{"encoder_inner_norm": false, "decoder_width": 320, "decoder_norm": "layernorm", "decoder_norm_position": "pre", "lr_schedule": "cosine"}
Rows from block 2 of the text decoder, named by matrix and row number. Rows with one number belong to one attention dimension. Each number is 128 + 32 x the weight over its row's rms, rounded and kept within 0 to 255. All counts start at 0. Numbers have three digits each. After the name is the row's rms in percent of the matrix's.
# v: attention query, key and value (stacked) (decoder.blocks.2.attn.qkv.weight, 960x320, the v third), inputs 0-159
# proj: attention output (decoder.blocks.2.attn.proj.weight, 320x320, transposed), outputs 0-159
v.157 103:131156116134107124128164106156125162181099065101172084150105137114060152130057168068175146133072115123096127129089171125128125110124131124175157161154126129129116098195181096084114098100165065126125092134162128113125161155108118114114083154131085159102139110123142158148162133121109127118139105193108143093077105141122133196119131139116109087065123118113096183094122189083142127159124066113105058164104102152180098111106080159125155090122141107137117123140097118149088142116119108
v.158 088:113175104168171170168151118152086164157095129117175119148122147112083147159114186022220101135123109189085182147074166141087133091123128080169183171120136148190160080171175128157136077099111050154146063172171158127097173138133103134129124133121125126111112104130140070110145113107091135121140120158138129131125129123154146163131120117107099108128150061150082139129124124102154114129149093094106117151116075145169145128109124169148159116124141115137128087108113155178121096081138126
v.159 106:121180111122104125119164105167109160174134055097164100137109151125052152128081135071176150152070112134126135140104166108139161095118108118185158158155120153147135095203194088073120081103150069129157095143169120126125144151109102099112099148125085134117150132135141159140161125110110129125131113179104144076092117146139129201117140137115114093092103131128098178101137178090142133141125084126124055150113106160176091118135095162123143092137153128155122141114105112134086121113126125
v.160 087:145086139117097208167166126143182103152100106121119158149158090093128172128204077090117135122107061134153145127101110078080063147155135168096190148174164131113168099132147119084135145123136145118104123144173175123125132142114143089170107153136124188167163109179136091121137129147067113125126123122132140160107111139114137109133116070109142130120075104125146183131199170108125086163115120150123119107067138085095148083104155119145124084154126140069130114088150139131175097138081079
v.161 066:131135122142140068108062135147095134104143109132171104122107127195142090155045147100130112182083160149063131125132124146166165107112090106136025121127127105091093115125140146162115153118104067100114116120079088111141111118119072175057113112089130086094118123105114192124158097141148118113097104120139136062119093155116142156096130178136134111169116176100149114113111136133171125120163171145109159100160120119135111180158091137094144153110135146129115159178141117105126166129114129
v.162 077:120137123112159132093118140073093228127127212096149083162116148190114134063147202151131118142173155080117142117134131149134106130101161094155175122115145136190163184133078180168145135164097164164130169129166163148092144067134170145135185158127135109151061096058084104096124176082118149167174179130121107136181165115178159125149105135145116153125161079163139127122124060145106152095096140106160151145162107121127130146125179092141086124109122118141109100136105156155116134147138161
v.163 088:123195134142162067092102105120074159128129154133120096129110153160102103116017161145136156144127158123089107139133133204151174099129112097136081085103095150157104159116120128192151137123136085119120135120104074151122138108113108158092152117151153075088118133078133167115143098126152114139140120163083099109186155148147109146106167166148099129125171133156130090145030096139130179110146111113156161151186130170179113150154081151090131175095116128169130154193074122149079149096184187
v.164 080:123139138127163192117147122098091190153115242090137129144151161137115148058158177153101123170166146075104186119143170145100058092133166100101197100104162131152153167147103144171167105138115143166171144129220141155100146100117217123112169131158141169131083119072098080107125200096108178117168143113126105149162126097169157123154130082137129131135146060130150132103172063135131132114117094091155116163135093088143141112095161096125087078126152109159126088122113124158150102127151139
v.165 065:103182116116171073071096147123077159093131085133111112142089162127104071144079141155172149121107176137124075122143124180189199118113156130186091129132090112150111116089137140165113120162129137173132136107074096139135111105161085166106179100179097063136118161144144162117146067099152100126133102167102110109149154150117116121101115155146131126096152200169108097139040096131131148084123117135158151165157098190164108160143092150117126180113128125185145132176101118082107163130168190
v.166 065:182120132117116141139123185125145124090053165142170150132140161148132129085170123102106085116125107139091196162141093109115078159118118130116134118131190114103137139150085160138128151125106144132124096110147120140125129117146162163095135096110131216146108136131099142152130173127085138115107130063143123118134110114104186087128073109136130113171092146092158144123192114127166112143147172151151182096105160075130138140099145113130108086118121145073147129063165138092216096179070078
v.167 075:147126111180098136159094104189129062133144039133143155091160092095147122205080074144108123143093119154104070119101115135159125132147089123138082136134112113072074095127181104088135127098142063054106096131084092141154102181105091135107084157145143150069204164186127139146129059159115112093106083099146151111103114144102109152120154151122155128138106152075139111110117209112156106175179138150099126105119149117148085110102094143117158149096153152126115171160115118063137145114122146
v.168 088:164152119165142125111113097063109211158138164071171121109126147165104116056081188156092113203143141068117181099132160186086054123116139082097135084082112160113131164159119153158155154127123111100175165107164095177112145093095158134080141142119169125103151116041112133119119191111143163157124143113095117095168136127152155222112150107145143124128150106109170098091097070136122160129104134114166165162176134121158116150102140103112077127089144128167075119144089107170083129133147154
v.169 090:123096116155114098145082112138095106143125087144136145119110089160133098162018097165103128130080161113075088132128125171125155071132089103162041125133108125088076124140155130154131120093154066074151116123061062132152114182092116167071131154153152118060148182130120149122133060166164129119111099125137149078117113148111091162122157172136121118137154165100129102125054144131154168136173137153104136119153145129152093147134084157102157170114156142147115183214106100104094153085147148
v.170 085:124182081125144062088085124119095141110129128122130107129098141163117084135044153140135155153126148130063085130156119192176218105110128119154048109143103152153078139115133153173101135145132123131164133133059076137130100114160096163094153097118112062110101142114142162148157102108187114143103106151131104094143139139118110150098130197145134100106154200128121108125048123148132140096143137123119134143160113172122093174152086149114160179104147135178146154159102091115084186119168175
v.171 077:181151140113119148171092112147151044082104066150116162090155101089141132139158112128143105150123117205130076114117083085107150196139113143123104139138159114078119085104148168090076140125107126077094116135126148095133132130163065102106045122096123132158174142188160124198127089127114079162102087068154090126123127173058133108110100138127136128150090167134157123156174150144138090148103185137128164133126147146108124153103153145106138100111108161057147136107145141113189109108097104
v.172 099:150151118125130100057105107100096143136132127105129095144120165132084111109050154149109139147104188109083100103125123193139135143119132130146081102094111172136075170127139153167116149116164129093171155115115099154117141079127090129076124140123117091104143133098116199144129127095132104170123126159069101055154145152115081177067165171144122126125160190121156100106058108117114186105083117115149167165172135171156091201143062140092130196099120134185105140183088094132068157133179180
v.173 087:114114116122121103160124108185135046120137060156087142105122079097162104199132066094132154103088119189141063140108117106143199135155096164134077160162100127099095071116189084106096133114175099081083091146070108108156112173143068122123063139136119110117161142203168156145141064160145087101108093119156151131077129147087102118110134149099151126116104161104112151172105188132132108152152136172093105104112140162116130127153109169136172158136132123073161150149154117101136140114113136
v.174 085:157081113121154090087085168127119219076066188107112100163115145167101103107108160145136096144143154086078117142148092156167109142112121088162100110137168152104090160082066152163158143151080161189170149091125115125135097099188162163080159072118087129160067159065075173130124153086159150119116152125148127088138137113135117134134114137152126095142126203107125115115168084132123127110104177166144146148153132123079093173138116086122098145126145160173111146076117121095167141189129150
v.175 089:063117120151157120096136138123100199178128181119123109157112132188116118080042140152114157132156165043123169116132170172142097056130153100127129091113091129170131172176133131157180117130154112140151133119130082146131123146077184147096181146164150117073080119064094121078116137135166174111162133163109151120151155096171112165186196141142114119108184077149107128096078126151130163101158072112129102153151104111163143103144102100131123182141178105189111103205108117138080153092173156
v.176 079:171098132150112100118100139105115214129104122111158133129109120219131105090052119140110121183098152088045128143147108147136113138117063126152046130138153138077077148141107134148125145119127105075195169080075060147145092161127163149044121104117125133070175164084129163152144109135189146111081107127158140043120111142099107251125153162155131082141125158088124136095102135135149145166148144155128120128134167145144115148133089103119133157097154149143070157137110074089088118157130114
v.177 088:105140134154145106082095111115072212164141151106145102144102163172100124076056149156116124150106178080109139130126129193149133108137152126151095087106126159137114188157141152160167129140152130125149160111122085162124114123066143140090159142163132102104094122063095154110117130090132116160135144190092127104168162144168087183100163155138116137141162123130123093101034107121114196110116096114160163153156112133168114157148089113096125161117140108179088139216108109154066153100180177
v.178 078:150090155071108150166144192162174057090134092180083131160141120081152119171203082089132105087119100180158103125144100068137154140149078161128131151165155078119116095084108100082089112143117134141080078149110173080138119166172102116160103129101098195169146161209162118160142091164108111094090128141127127151094114135073140108131105140103118103119097145140081164140188160118107091148123153144112111074081174122101138110132146129143170116156101133074162146081175143118183122141125102
v.179 095:124110157104118144173154165132156093141139105171112156111155110104153156149200091109134135112155071131173147124133129059127128124124141145115193127145134087124163080137146111052117093156108111136076077132151174121156134168116153121170117140128142199137141136201135050112123106205115138090139137124160158180104115117124160100159078114113123130110130060147095169122192169127126082143158113150103108068072130091119161045118175112132122073131119091063145101113181158141178100110075075
v.180 071:146156120116162158097145125079088206127089204101126103153108157130102136083143205155113141148175159096119128117128155132113098148122151121134171112143147179163139200135085164190144137145095175158162182136168129163070158072159161102103160107127132115166074076090122135124107182052102160166166157161109070126162155094142114104104115113136113133119156125160147126148117064131127155093062128057158156178167100133122128189098147103134089129102117153154106112110110124164089123166145158
v.181 098:126159137101143067101089118138124068089141057174093101130124168106145104152095100096144127136106136182120047137150093120173201136121115149146060129138123117146090128076136122112061143138137141113102116138067122130130122132154033143104121117109101061137143154170182185163154085135163081140105114165118144111136148148069100132097114180154089106080135222165119106148086129116122123122136159120101145128143139199122087172180098165111160194111095135099133177139134129104129150128125153
v.182 070:113092140128111128157149152158162090114147118182132153122149104117164121172180090096136121088121091170140130146110126063135117120123078157121117162149131098120111055161133079075111112141104130129093065113100152092173110159134132140134103111117127215125139174191112107138134076188130145086128115128175160156065075124120174093176124131115143103111093141102072154127183176135159062153175139168077077103074154098109153102127134125158158083118110118089150155120179121086177125140071081
v.183 067:150098162094078144202151134167194069098130074157118156101152059085165135178165067125117127129100081170162099121144117077152136134153103133127098169137131099078138069119165096041097126131125118115104092130134132083167098167137119107159068137127119151137176128216184093149142078185162107099123120103144154130086083107086143139167109122097141104109097115098101158147171188144116088183146158155085070085068155113080127110114139132140166099122136114076141119118166129104175116112088074
v.184 080:139102127157082133160138144155127045154144026158139128087141129116177121160076068127120129098064137102151106122103128127156159132133072158127086121120105136068108110138183101080125133132171098060108110109095091117180119186084092150107080174152117177083204153181138166130152094180128099090097095120124161085106098152108102156112164128086143121121108163100125129118069203095146118169127127162096130124106149098154098095115079165078176178124131102132102147174119112101098130086135123
v.185 047:105158150102114131117129128142121083160163113133085105149112177113141181159140135158147135051168102146190100175154107116166157094170146179120194119144097116145157097113144060065115082146185148141097143159118120133153153145120111128208157156154118139150159114181138113132160092160132079134121111194086131144158145143160116089093143081109123193065115078212110126122114123109121122143130089108130102131078111139164107058137086085100109174134055104165162143133126157132077118062142104
v.186 065:089150111151144115075102085133092131144156120082104084148079148119085103132078158167119161101131175121118096097129158188175176090117158117155086127095082165183114149109142103143137127131171157160127171158110099155130125122116113135110165133151158069154098107108129155128129080108124086141145116197109107114156152114160072127087156123124112160098149130166126106111049101116116188103124094101160116169131097165182109144144104148118132178129137135192120131196089085141036173114209188
v.187 106:155140116141135060095084094109105159117119122141113105141119146163107093111038135139121110185112172131075080136152107178143177162133109117156059126114097150131065149090141162158104159125150109091138141117086092149115121115141101140072131120096116083106140140095156169167150085116157107144102136146087107056154138171106096178091145193150113114119147210120144095146071091111117160110118158129144162140183147180149088191147082158078135180086114168141102191177104107116095140115140165
v.188 114:126111135080112170168151137161165058123106119150109181114152107077142152153228081096119140089142102174167116125128095057127131141147126164113178159161148106136170083127135121093106113120121155143086107147157175113140127139162133123185107128142114180187126117213149084135148102147081116110135103106145127186075096116100145072144081090106130151130078131140103170176195165130127068141124147142120105103097119128095153087119159144146152102160107131079165127068171157095172109131096106
v.189 092:088133142108146186127182143079146158138134196121127113145143150108120168110217151122150132100150102133175169129103152110122076126116180116098219141131152130168205133161094132145183101138101160184134143152196181103124157088137169120199177125127141143168091094096088095101110201107107166137169149123130127180146125093180176096167110095117136143148123050150150130118193116130136108112120094097145131125115117087111172103116184096168102072137115104116142058070144158135168100140115120
v.190 084:129146115115113120193081124154134021098137049183103164102158109091172139197126101100128128145127116196129085123143089097111160136149106125122086172150123117114128065096171129108101110094137070094096103165092119096130138127156071113131093120126127126130156150194186109160140055152118094098114094077161115157101101153083142111130114144110130143154088147118128140203117135115143098146145170139089130113153141142121103128127129174127163146112116152065153153132144162111184122092117119
v.191 117:146104129114103198156183134132162112169112140104119145120154100086132182114221135119107132107140075139175192121102142066100066143144154157085219154132152128128180115152117110093138104132127145128107129133184184102131147101106170070189130143139145178151144083130123076120106173130087164132166142105139130175109105106147140122159122059096147142121094064103140164111198166108125101156104080134142088122089127091126167091094161110141124066167140121101132081074157143140145121122090088
v.192 092:136130092134115177082105040164116105196179107061138137110132101074067160139093084135124135150054150168142085074120137193131104103174113147129110143122096179099081146115173094131143136103161144099194148127114073126126149135131101072134082162162154070106177136082155185126142103087126094144142065107092105088112114136094105139065176088125147135121148172120151123145092159100147111165117104120156109161152109158121126204104100161134142151112175138176110173159089091091018141102170162
v.193 092:110123153125117127191207159117126160090048098130113135132127138157179148098139139098127130130139061118099172178075113046130137133131162123149164157190111117150155088178114101097084155155090085128075119119152171126107120138144114109157097104128075197149078094177138116145146121173106153080139160145166188151124101108152126126182085160114096129076134125085090164121123154155137134155157107150077085102094109141159145061149096105129119111147070129088175102092125176153172113130086097
v.194 076:134129100113134091072066078147151109153194155140136119099116120092079096143114114163140112144113181152153080068160157162097182114106094158128121111090138118103110197077152154138156087091157203130166129114080077111138159113109133160117161150154153054115157176113143136114137132109179096208083096092075051113124154162089125089068161097151165139135105122176153090171109108131109135090110168084177174135166140125095105207149126149130136156111155145168091163157120086111080155136162172
v.195 057:115127180203163088158150189079134090141105136194116114106140105119157068125136094170160121103160094117150152139151138100141110137103137126090148053126154072124152165098135153131164106093102138124096094098132139129148136134097152220165148129152116181102133125131144084087146111186142146125086114119136113169183092143167141096150049120133054106139190102177104091141119122110151169099153165100157122114160145084124156078160199090112135158099079091081128075173141184160139107101124107
v.196 075:167094186119089081181184193113172092121112146211158126136165117138169091122108106106140102091118093142136168132107118042050140146082091132103130125123165083102153147166149135120155130100132104078078079140115175153135175140135183161125105117114086170090160122126131103119101116213110127124111152173137188087115139169135138114186108152115132093128123062114095192132143137095168136109148153146143090108101190090156124055145117125120149074095065120068097110114192147163175126175078065
v.197 087:075149145115124136163168167121115149082100081133139123136086136147185131136146190071118164144164086085105161157124111066149189136143153112171162165166118104167184057141098111107089137152083093136076140140153187129133093102131118114171097102135079176165067085187133100139165143120129157108140177161195186175144116103152135123174068139121094132107121143103078157115109148176125122145148108156061102067091085171139150082144127119110133124159100131083189099075152177139168107126092104
v.198 068:143126135118134085101112118128168080170151139189163092141128126114126091133131108162112093084125168147153113077161123138110202127101096182139110121096154115105142179080154116116200113110186189121148129107080091110157161112141113161122150121164121072092174132110143152103132156137199104196062120148064115119113210145102108086107158112125159132135108103193124132145120124086123153059084161098174143138108188132060138187150124142131194144085137097140066118139155076108137120174161120
v.199 065:057168105111124152118074092108146164095157111127091143091089170150146121135190168147055129140172097122134157116196114124187173169147132118129131136093128136112154115116062105152087148151097169109105185133143169119130091085109090156111157119171155138164090122209097102102170143078194152117106188130142129203167138069138134141102126151147108192120107163131142081113085130197067173135089119140110116112141080176138131185116142096105092165163162145125158136103095132070129097133122148
proj.157 098:129120108123140062146121187120163108115116153189109112114113101140138109102152165099077092150217067163128139131130152164105096203112190099052132107101151084117165140131042191143102138159081158164087142100148148129105124091148116194116182113107193108148066092128103120111092165113155125136149148120163178183141146125146167083133109143154123110131147135154174105112165061163158124123182148124082172059158094115133147117112170076131084100114091117088156131146150173130208094136106074
proj.158 075:144068164123083100110117123108156096087107142153101173148155081110151135113113126151037161149131123112141099117141093111117090210136097167104118148108130112054098208122099147135127208110153111081119144102107135154099134145154168132147116122097149108071170109091075175182075165159155048151110154092142177113141115177130113152123183172121088187151146127091172117146170118111106164070136154132148138079151180109113094110103132094106106092089125147094065130150161096120163184186106104
proj.159 101:133087120173133079146116188114140114091064160168117100128106080145179102096104175099076092127178106146133161102126146173047039204084150112043131094118143073087155156127087200134116145156106105122091155079174130127149137118124123171127160092109185153109103096111106115118108146144158117128096148129156196151150111113130155145151129151130131121132144133122155092107149100156170131121168129151104174058139102096147154090087156093108079107102079133081122126152149151121185126131089103
proj.160 096:135127111141210109173063131081117135113119117184163128106143150162142073149093175146120070119177118082164113113175205211108081108088142066092120093065151148146128163115125151142099098125139085103164142104136106144163127104124148189068170110134156148071145185130130086093144116154183170126080116091128087157158114138161127109112150131163131104190168119161105081115129059157135154083135150149078180153146126084132114139141118043114130150121146116177108123118134182122131096058141109
proj.161 059:111153125114090157117191155146120163136126108095140136125133147065118172108124113076160139116070161182073183161078102070113172127111118153153145176147082191123160091165103112107141126100150133155114103167164149090085164165129081130146090147104069155164087084165160139141140083103052132119126178151144155105075163122112120144123112093080135159075091135138128165166131179125125152117106087092176080127089129172105140147132137205112129127142116152133157146107165094110073093171148141
proj.162 063:098162136035138114054119127110139088170176074141060118111087164124123111115154109122118141172150155133202044123163121109184175116134136141155137146129104139149100119088129127105113149115103202159094117154104117166114116090156112128143156149160137082164164176146139178149147177162152085166183077129088064165174153145108135134117140198139100147083157204162198115138080123119111163080097134098138135152160124149136125189167126128136142141115108099089149114145086131168112126165151194
proj.163 101:099130132142111156121188161140126085125091149110146131182120115088133174140126128108142141101116168210088153176045083076098171135171115168136149172198123108162149026134110118121161114101126158180076079165120156099110152113175105104173109126125099094175105054147110140120089158091080109105133159175161163140076172105151122110164082147080111170111103122142078202154142163090116112154128098089176082093101132142117161164161123189170159102152088172111143119131140093120148105192110124
proj.164 084:115160087051141088075090089098115105151185077156077116097087203156143070130126123097108108183162118131223049107196133174136138131152142120156121131084132190096106147108134153122061122121129141123118135116131114135140121088140154166097176149152115073122173183133112136156132132140194092160144089121097094159206129140120139099096164172199119109117165188144191075141124089136100131089133181111103146137183126155124122177139118121135108109119146083095142150127107143139123127097155175
proj.165 068:123102130160037130132163163135171095132123162075098133136115072127164213098135118178091188158138102097115146130077079090133107179157161140056132139178104081098151127156124121133197160159112123106074140119143161161093158112137136044178099133107168128140120090090110128152089165142053110144166132106138188119111113102067150114172123116126116151083115129076161193110130177124144097154133079152152103142126136165173147103089143129119120114126084104098164118162099082151115184194083096
proj.166 076:147176119086178143060097094143061188148133085126125146106110208107045091130136124081142130143143111134143095139190157130152160094140142134167139128060099179149130131132107115073048125124096160147172129137179117114095136129141113171076102132119075128152128194161144136147184064117135169122142130123088101147161134172154144117046145116162122077125134195187133090137125100169117143096075143103141158151157121143094084139144124133082134162149138086187138162090122121146097118101170143
proj.167 070:114087138190132113164135154154084152094090173121201139141164090114133145100099145095150104072101139183067215141047111108057110136106115120141136109132100135127186135187089115148147150130166077145152108115161151064140120179132113165117132129132107183125100081100116119130087110106126175094084195142099200114099121085151107124086124091103177120158112107117080127155134130118140147200141091153144137099114138094091159119099124162149130098124145167161108124103242109079128089117134085
proj.168 101:083168129099168136115135135137091109144125102135124142152116166111097139174111113067155115112130152227111141182103092092087201093171112137172109189113113192162161087104107125132115117070163152198096072156115170084110150139186128138117184138129091079171080075122124133131100104085121069098123177178141129153129167132171124065120125140119096140145108133172095144199124100120099142084161118100151101058134113166107157189175125188159136121124103164116124120115162126110158055130160192
proj.169 087:109105130155094120114174175148101110119115193080175109144160110079112156102088119080170134102103154211068189165079096076071147141118121148149140155179084119137156098185116120121154148080134120203098067126142172086141151174158099139149099132139082154175080048118115151145088113080103107122121152161115201102075138098145099113093136100085143160107110094149090157151140170127121117180134087104170084074092106137136144126111136185138085096138098175130114105097205095096136132157122133
proj.170 078:130126170155038135138185128163158090106117152064101130154127082090127212109127112139128179122089140167112169150063078066123127170149122169134144155197091091115116113154139128131192166138135132138080112138133175141103148146118114047197087156120133141151105083120118142148104150123072071134170145138155168086089126114068127148168113097087135169071105100069141165138115214128125082198136080108173072101101113167146138096102153167132117099150089144087152117147099084117137156187076114
proj.171 097:129067137200151145145132161120082158127061184129205131123190128139123097123102102161160098023109168110060170151096150109130105103111077152140106119115115138166136175163100075153152132086161096136190101109114106113178154181133146142116110138111111187112103175082094136112134063136125126108078184150114139119090041128194083170098163079114143114175117128157065099138108140134128165129110115145142138096092195083067127112113084130095166164095141155191057134111174089105131119122143127
proj.172 111:098152144129135148122198174125095112149110142118166140164127162089118166144133156093146114117161146202063166170070091080105171126154114159130167169156100145166164048143086134127161124094116125184095081192124180105086161145175104116153119135119113107193091035146138132126099158064074094116145195174140148129082195113156125104113082107084088157129115117186087175165125138099110125104127073067177080104113135174116137133132125170115156120137068148149125069138144109138165088174117144
proj.173 083:154077149231074134192172175122156124109099166114198132138171078131168153110109131167129123078099121094083196132072141113085065140099119122077115101148138074099153164167134120141207150132133088111146123093127153127170116145097141139148097102111142212097119117100101104122099110137088170132103139107128179072079077103141106144134133095112173120143121072072090118093132178112186128192134111163136106108102156078134143055064117115129115108140131161148122126124160111103147136141077076
proj.174 096:147151114069071129082115089153137179140171085096098140090087194105110096078122124113113171219116072086196089097204144137184134133132165113138170125099066151101093167132129152092062160182116137138136166112155093156087160083088123102109093148127128130137150176154161141140166132146152140166185094078082137108188130141068166149069154094164128117075143181114176107124122147157112116145118128111091159148185123161145105122118160128097094128110150080129175132127103139177106145105128141
proj.175 076:128168125065083126089136113142171100132183120125074138138060118091130146117137127075122145170134108206201095131152070132120172152148153140140129154181120139116124089074137176123097114152096172151062128148130144125106137107151096111150162135132125080173144059169133137148124166103124085149149094131138134138165153132071151071168083191122132158079110187106199140135141133122129101154130160099130141123140100170153166171142171173182098090147138131043181137152134142147120142156106155
proj.176 097:133161119092078121118171152159093105136143129087199173148144163048097115107093131054189141147106108183119169150122095113110170088133147127143157165117028140139141103174110136067133141098119133208091088122144176102094161163124103153138103133125107119186084075143151142151117114091117110104164181151073160110099158097144159086065128080106119153060124129179116148179138159146106129147142086078147123097134088177099146123147145191137098098098126124146131096093174107141138118135111159
proj.177 096:081181147106123159126184166115095093133136127114130141151122163093107164139135150065142134132139136231084141175080099091084155124129122163120156154149094126161145045147123129114155116113119139191076071158130184118094160117162107106156116150114115100199098036175146128138103156056100108111140166164141152139099193118154144070120094143103104148128123125178106188141127145099116122136161079079171084105118113190107142158152132170150138086125087142124150077116135119136163115194126153
proj.178 082:193118126150093109147085113105165146120130128123143119078178109144150093096131143198130130158119108038144129075156178173167063136076167066062132062132149105104131150163153150130128140174107115114165173096121088163140089118076113134118113106141161149100129205095142105115164159150145176135149137101140126119129075129100162175131118097143156101139148121081154096083140132149177112147128148146093168192116101082133095053092159072094103145124157076163154147135061168144102140093115112
proj.179 093:162129132144145106146086125110171139097133133162134131088146085156150089126136128192091108111118113043154115089169175181165084132109144078096085087104179091092118204110123138135104130169121149102190162093137069146173090125097137143098170098129153155064142181083113114123150092148176170132078089090128105130152062145102127107148130131148158110153119108095152084079148086159163116127121193178108179185122125092137110120103143077110117141115184131132127164137120178117137118084141096
proj.180 051:088116110073150145063159103132080079165161063122087135161072193162143123173143131127144141134165115156181049142136121103151136115166143159167106164102121150166111083081148143122141120098101173134067115113055139141126136087179127130118114125163130071155084143120143159120137178127152069145137135164121109150163152115157174091186138175142127127086149184177131153136085119140080137088145133097123106140176135156135150157159130096135171154100106069139121083167074121170108111156128195
proj.181 096:147120141215094150178186139138133122108071177087170122150162106134148179151148109173148141084092138098050218145052122088115115128116118130111112114175143082145140088155124107121205119122112134128148119150108137150122135171120129103166080106118136182114104104108120123115123147124071155095131138130169131097059107111132127156186096075057135130135110066123062192100126203114169091171128089109166074133046157093129110068117107123116179133157101152151124112140101113114150140172111086
proj.182 087:199105126103120094117093120130152156100141123126112145090126079148151099083132133166120126168110097020163121081193176193170084156088168097115117081110143123084131182138145134116094143158151126097209174091138091146136107128063119139106139103132153139090146190113135116118162119161161177135125085066130125090165083127057146161120133091156149085137141128070194084097160114162158117167096167164090156197156098097149103082108138092087103157113196103135147173120116149126099163092121092
proj.183 074:183083138166143115186090120134155158114112172139138139096183076155155108105117115170127110092090108080108155107105160183110083123079125115115093089112152113074135188159147137136156162140152092106190154072122093160162117186068136142121116115118127190053130161059112115148128075181137165143093108074079164092143075141116129124106119100163157100155123057069161097109148115136182124178155152170102178136122136085134116066099121112122102140099190112137076137111176140095122141089128097
proj.184 081:097123141187141125155135183115085146109079174134211136176190119089120155150116181093144103092127130181051221146058131115050106122123141120094136154148109094176189071139095123122158124132114113191126119134125186091119166168137121149143120096126123153166107023116141100101121127078109158121092177135136169129095169103177128113106101101119144143161099067181076144153173143137137112134150079102144121085109096135136155141108159154156108107157107174150121089107194110115153085135110104
proj.185 061:139098120182134127154120181089172130085119176145155117116117079177140137145141155208063089106160127075114143118095139146105068151126139073046104101127205048110128147103109159174181142138068123115098153101073113147127081084138142113138149082131167145112147150077103113117102179147095163119098120080156133148106104101111163106162114160144136138175157092072123103105117108124149100114161132153099101128145125068144147100078147081111112093123131131099139114132104183112146110142115116
proj.186 072:101139116162091164176186166128153097101136163101140128150098116141136187136125121100146125099140125159070166167047095110060114136122136153105139152125145091128179037125155124137183108134117110108062134157145166102091148116157154095176113130124150117157130034142082118109067201139050102124146158111161152133104157111143128097192086180074139176141117106116063191108125153093130079143191089111128110091117115140175145152097143135157127077117105156085151094148144133155158106189102098
proj.187 101:124130134130123148121205177140083113152094158079154146154146137083113158141129147103189140102110152188064207146074094073110178100150113151152164167149096120170132048146115119112159099093104149204113067176104161105073167163151107100165097124124096129173078084125139141125122167086076100102158168182139164117076161120144132135118094093088101139089130114158086170159129175119122119143115077092177070100089143162106142148166115179141157116134076132144131094120131087140129110155126134
proj.188 127:167078121181136124178090135101163142114124137145124094102153105173167098108105137190096095131144112038142105078166164181151066141091131094105091079108172107088112202121145117146101131149121097053162174071144096149159110119087150143093140117123163186068159202091105123113139116180164177137099097088105097123153080142125120165136169132168157084155145110091155091081135105146165137145122161181085166161119146069151106090102118050092130161118168101144114150132110162127103162091127102
proj.189 097:143126119061150107106071081134166121133151101168063107095086137145144086137141110136083119164153110070210041095206146175197141123131141133145091109108168121101085184084168126128085116150138151083143170118092086168137103074128152143081156129145137100099196180139136151137160133170187113177148075117130085156181099159101137131142128157173114112119140160117177074105116083149116143079117169151095158159145135119137126132138115076113142131117153106116130168166095146123097141093128137
proj.190 074:173041116230130146155140161128137159106079189134169114105172087124145110083122125163130102052102167124085215127074134115127111147118105133117074093126157098116140202163107113142137146105145109088174088112131116104181120154119171138132124119142126189097099166081113152120105108159099138135093150138086174088102029133171100182107165100134148109138121118094084125146100156130162147160105140193143120083083180075101144077104116104127145158124154163159057171119192089074156156126100098
proj.191 117:119134110118197109153077133074117152118133109178127115102133133157145075151112153137102070136176124062169090097192201211140117118094139098113104091069180134128132168093146124144088096143127097092153158119110102144157109109114169187071180128146158123074167176134121103109138106161189165134089094103104077175172112148167135112125151159187119109169174114151125073106127059152158158083130189150075178156166137081142119147119109056133124146106162107145113149132107182136116092052148120
proj.192 086:083128134125117101146173173147112096129134155166139152163101146146136173162128137073150107106175143216082129190087092069093177153161092171143152154132123163130159082154117079136144139076161114117049091181090206109128132174147163104148149134109083102160088052160092128116089142099076091099126176175169162133075162138166101096176135152095090148154139122161081172180115162097115127102147110108151048072092158141096146130174098157122147104156085138117095107142176114104146076162112130
proj.193 088:152117151121128095128084113147170092097113140141088125099139091137148083136193078166033124140155077077169091091179144139159077184116159115075076090075151083094126166111082203120109130159055170099133156053126079127101098056126126135111156100113188142137111183107133110139137108150162104144132090061173148142152094143112148097158136137156174134147113137088173085112163108160138104123105192156088170139173136088125116121097150056145109142137158138082157186123159169110147140135119096
proj.194 073:111143137168142157149208118113071158162103145132173153165155156113135172152099165096179097104130171154095138171098129097087163062143079125170162137161135179172129093155203068116178121084181063142129111208091152147146128215117172094152108163130113116108140088143113122123123154099042109110124149185104097088081139111169111183134101134092088101150123102148085182154088152084158116125154069104166092137087151155145148126158099187150168136148128161148078071163109125148084127112141135
proj.195 062:163112130157168132172112072148100072152063145157151102152122074159123119150106089145186099061049210161067116128065139188089143102140068121180077154107118130155142103097147130097195132139156157135141085130099093078149113109149112169093137179127105113090096157143109139159144087096132108097124136187112122076113108140154094124095144152063121114120089079132083162132125114056111161129100176124111107111113187115087091112163073161123138178122107165149042126109138087085147161214177138
proj.196 062:156130113110184143127089125070118124134114115162160110068107137124126078139195120156095131136167087123171130093138194168118093129120162089085129101119132131149120140089118178124079106164069142178175138102125078110130103063129076199083139130125177150110110203124196084080165133112159182139087096082158118193153107094132157081120071130143160100137146101161138091127166059179144101104091184112109185174147096105108160158126159100154120143139134129155161148073104163111129071078118113
proj.197 081:181091156174080084141110084146177134102122103133084146135179111168143124087133078182052139137084120049140095104145141119153065195110143143109098099105153088076099185120107157132118198154082127077144159073115099160133137148124168101130112129092160168099149163083110122171095087193152099137149098071148134075124093169124142137144135140158130169141098126054193126117163136113113136154124139160094169138152162090139097093052146083092097115110166142084119142172143131118132197153104092
proj.198 059:114187122140156163173156052106076146170137124128170151120167172122109142159128177128167093127151102095104107142104174139096093044114129078107166121151121173169129078166186152102182111088136079142152117160132150169097141157116195153084124163091113157092128143139142064122114125101062150106134176132125084126093145119166147122165070114130125101138122055129093114105115124139170129088151115071128119176130088122125149111143167135183115103130127113110120070132116210185127110093140130
proj.199 068:165121149170099135157142101141101167150077092105128132187165137149120181088062106125143155087055190095089091148083097116139107098117094179185137157150117115157100104108158088117189183100144152161134124155145137171109168180130194093148071169132074149119137131101111189175130102113077079108186115155075097053114118166140073167136104106072075135094144135090110180128103141085139149147132089101165098146125159145134099099126107134087111121070101135131071091166098115166081174179133157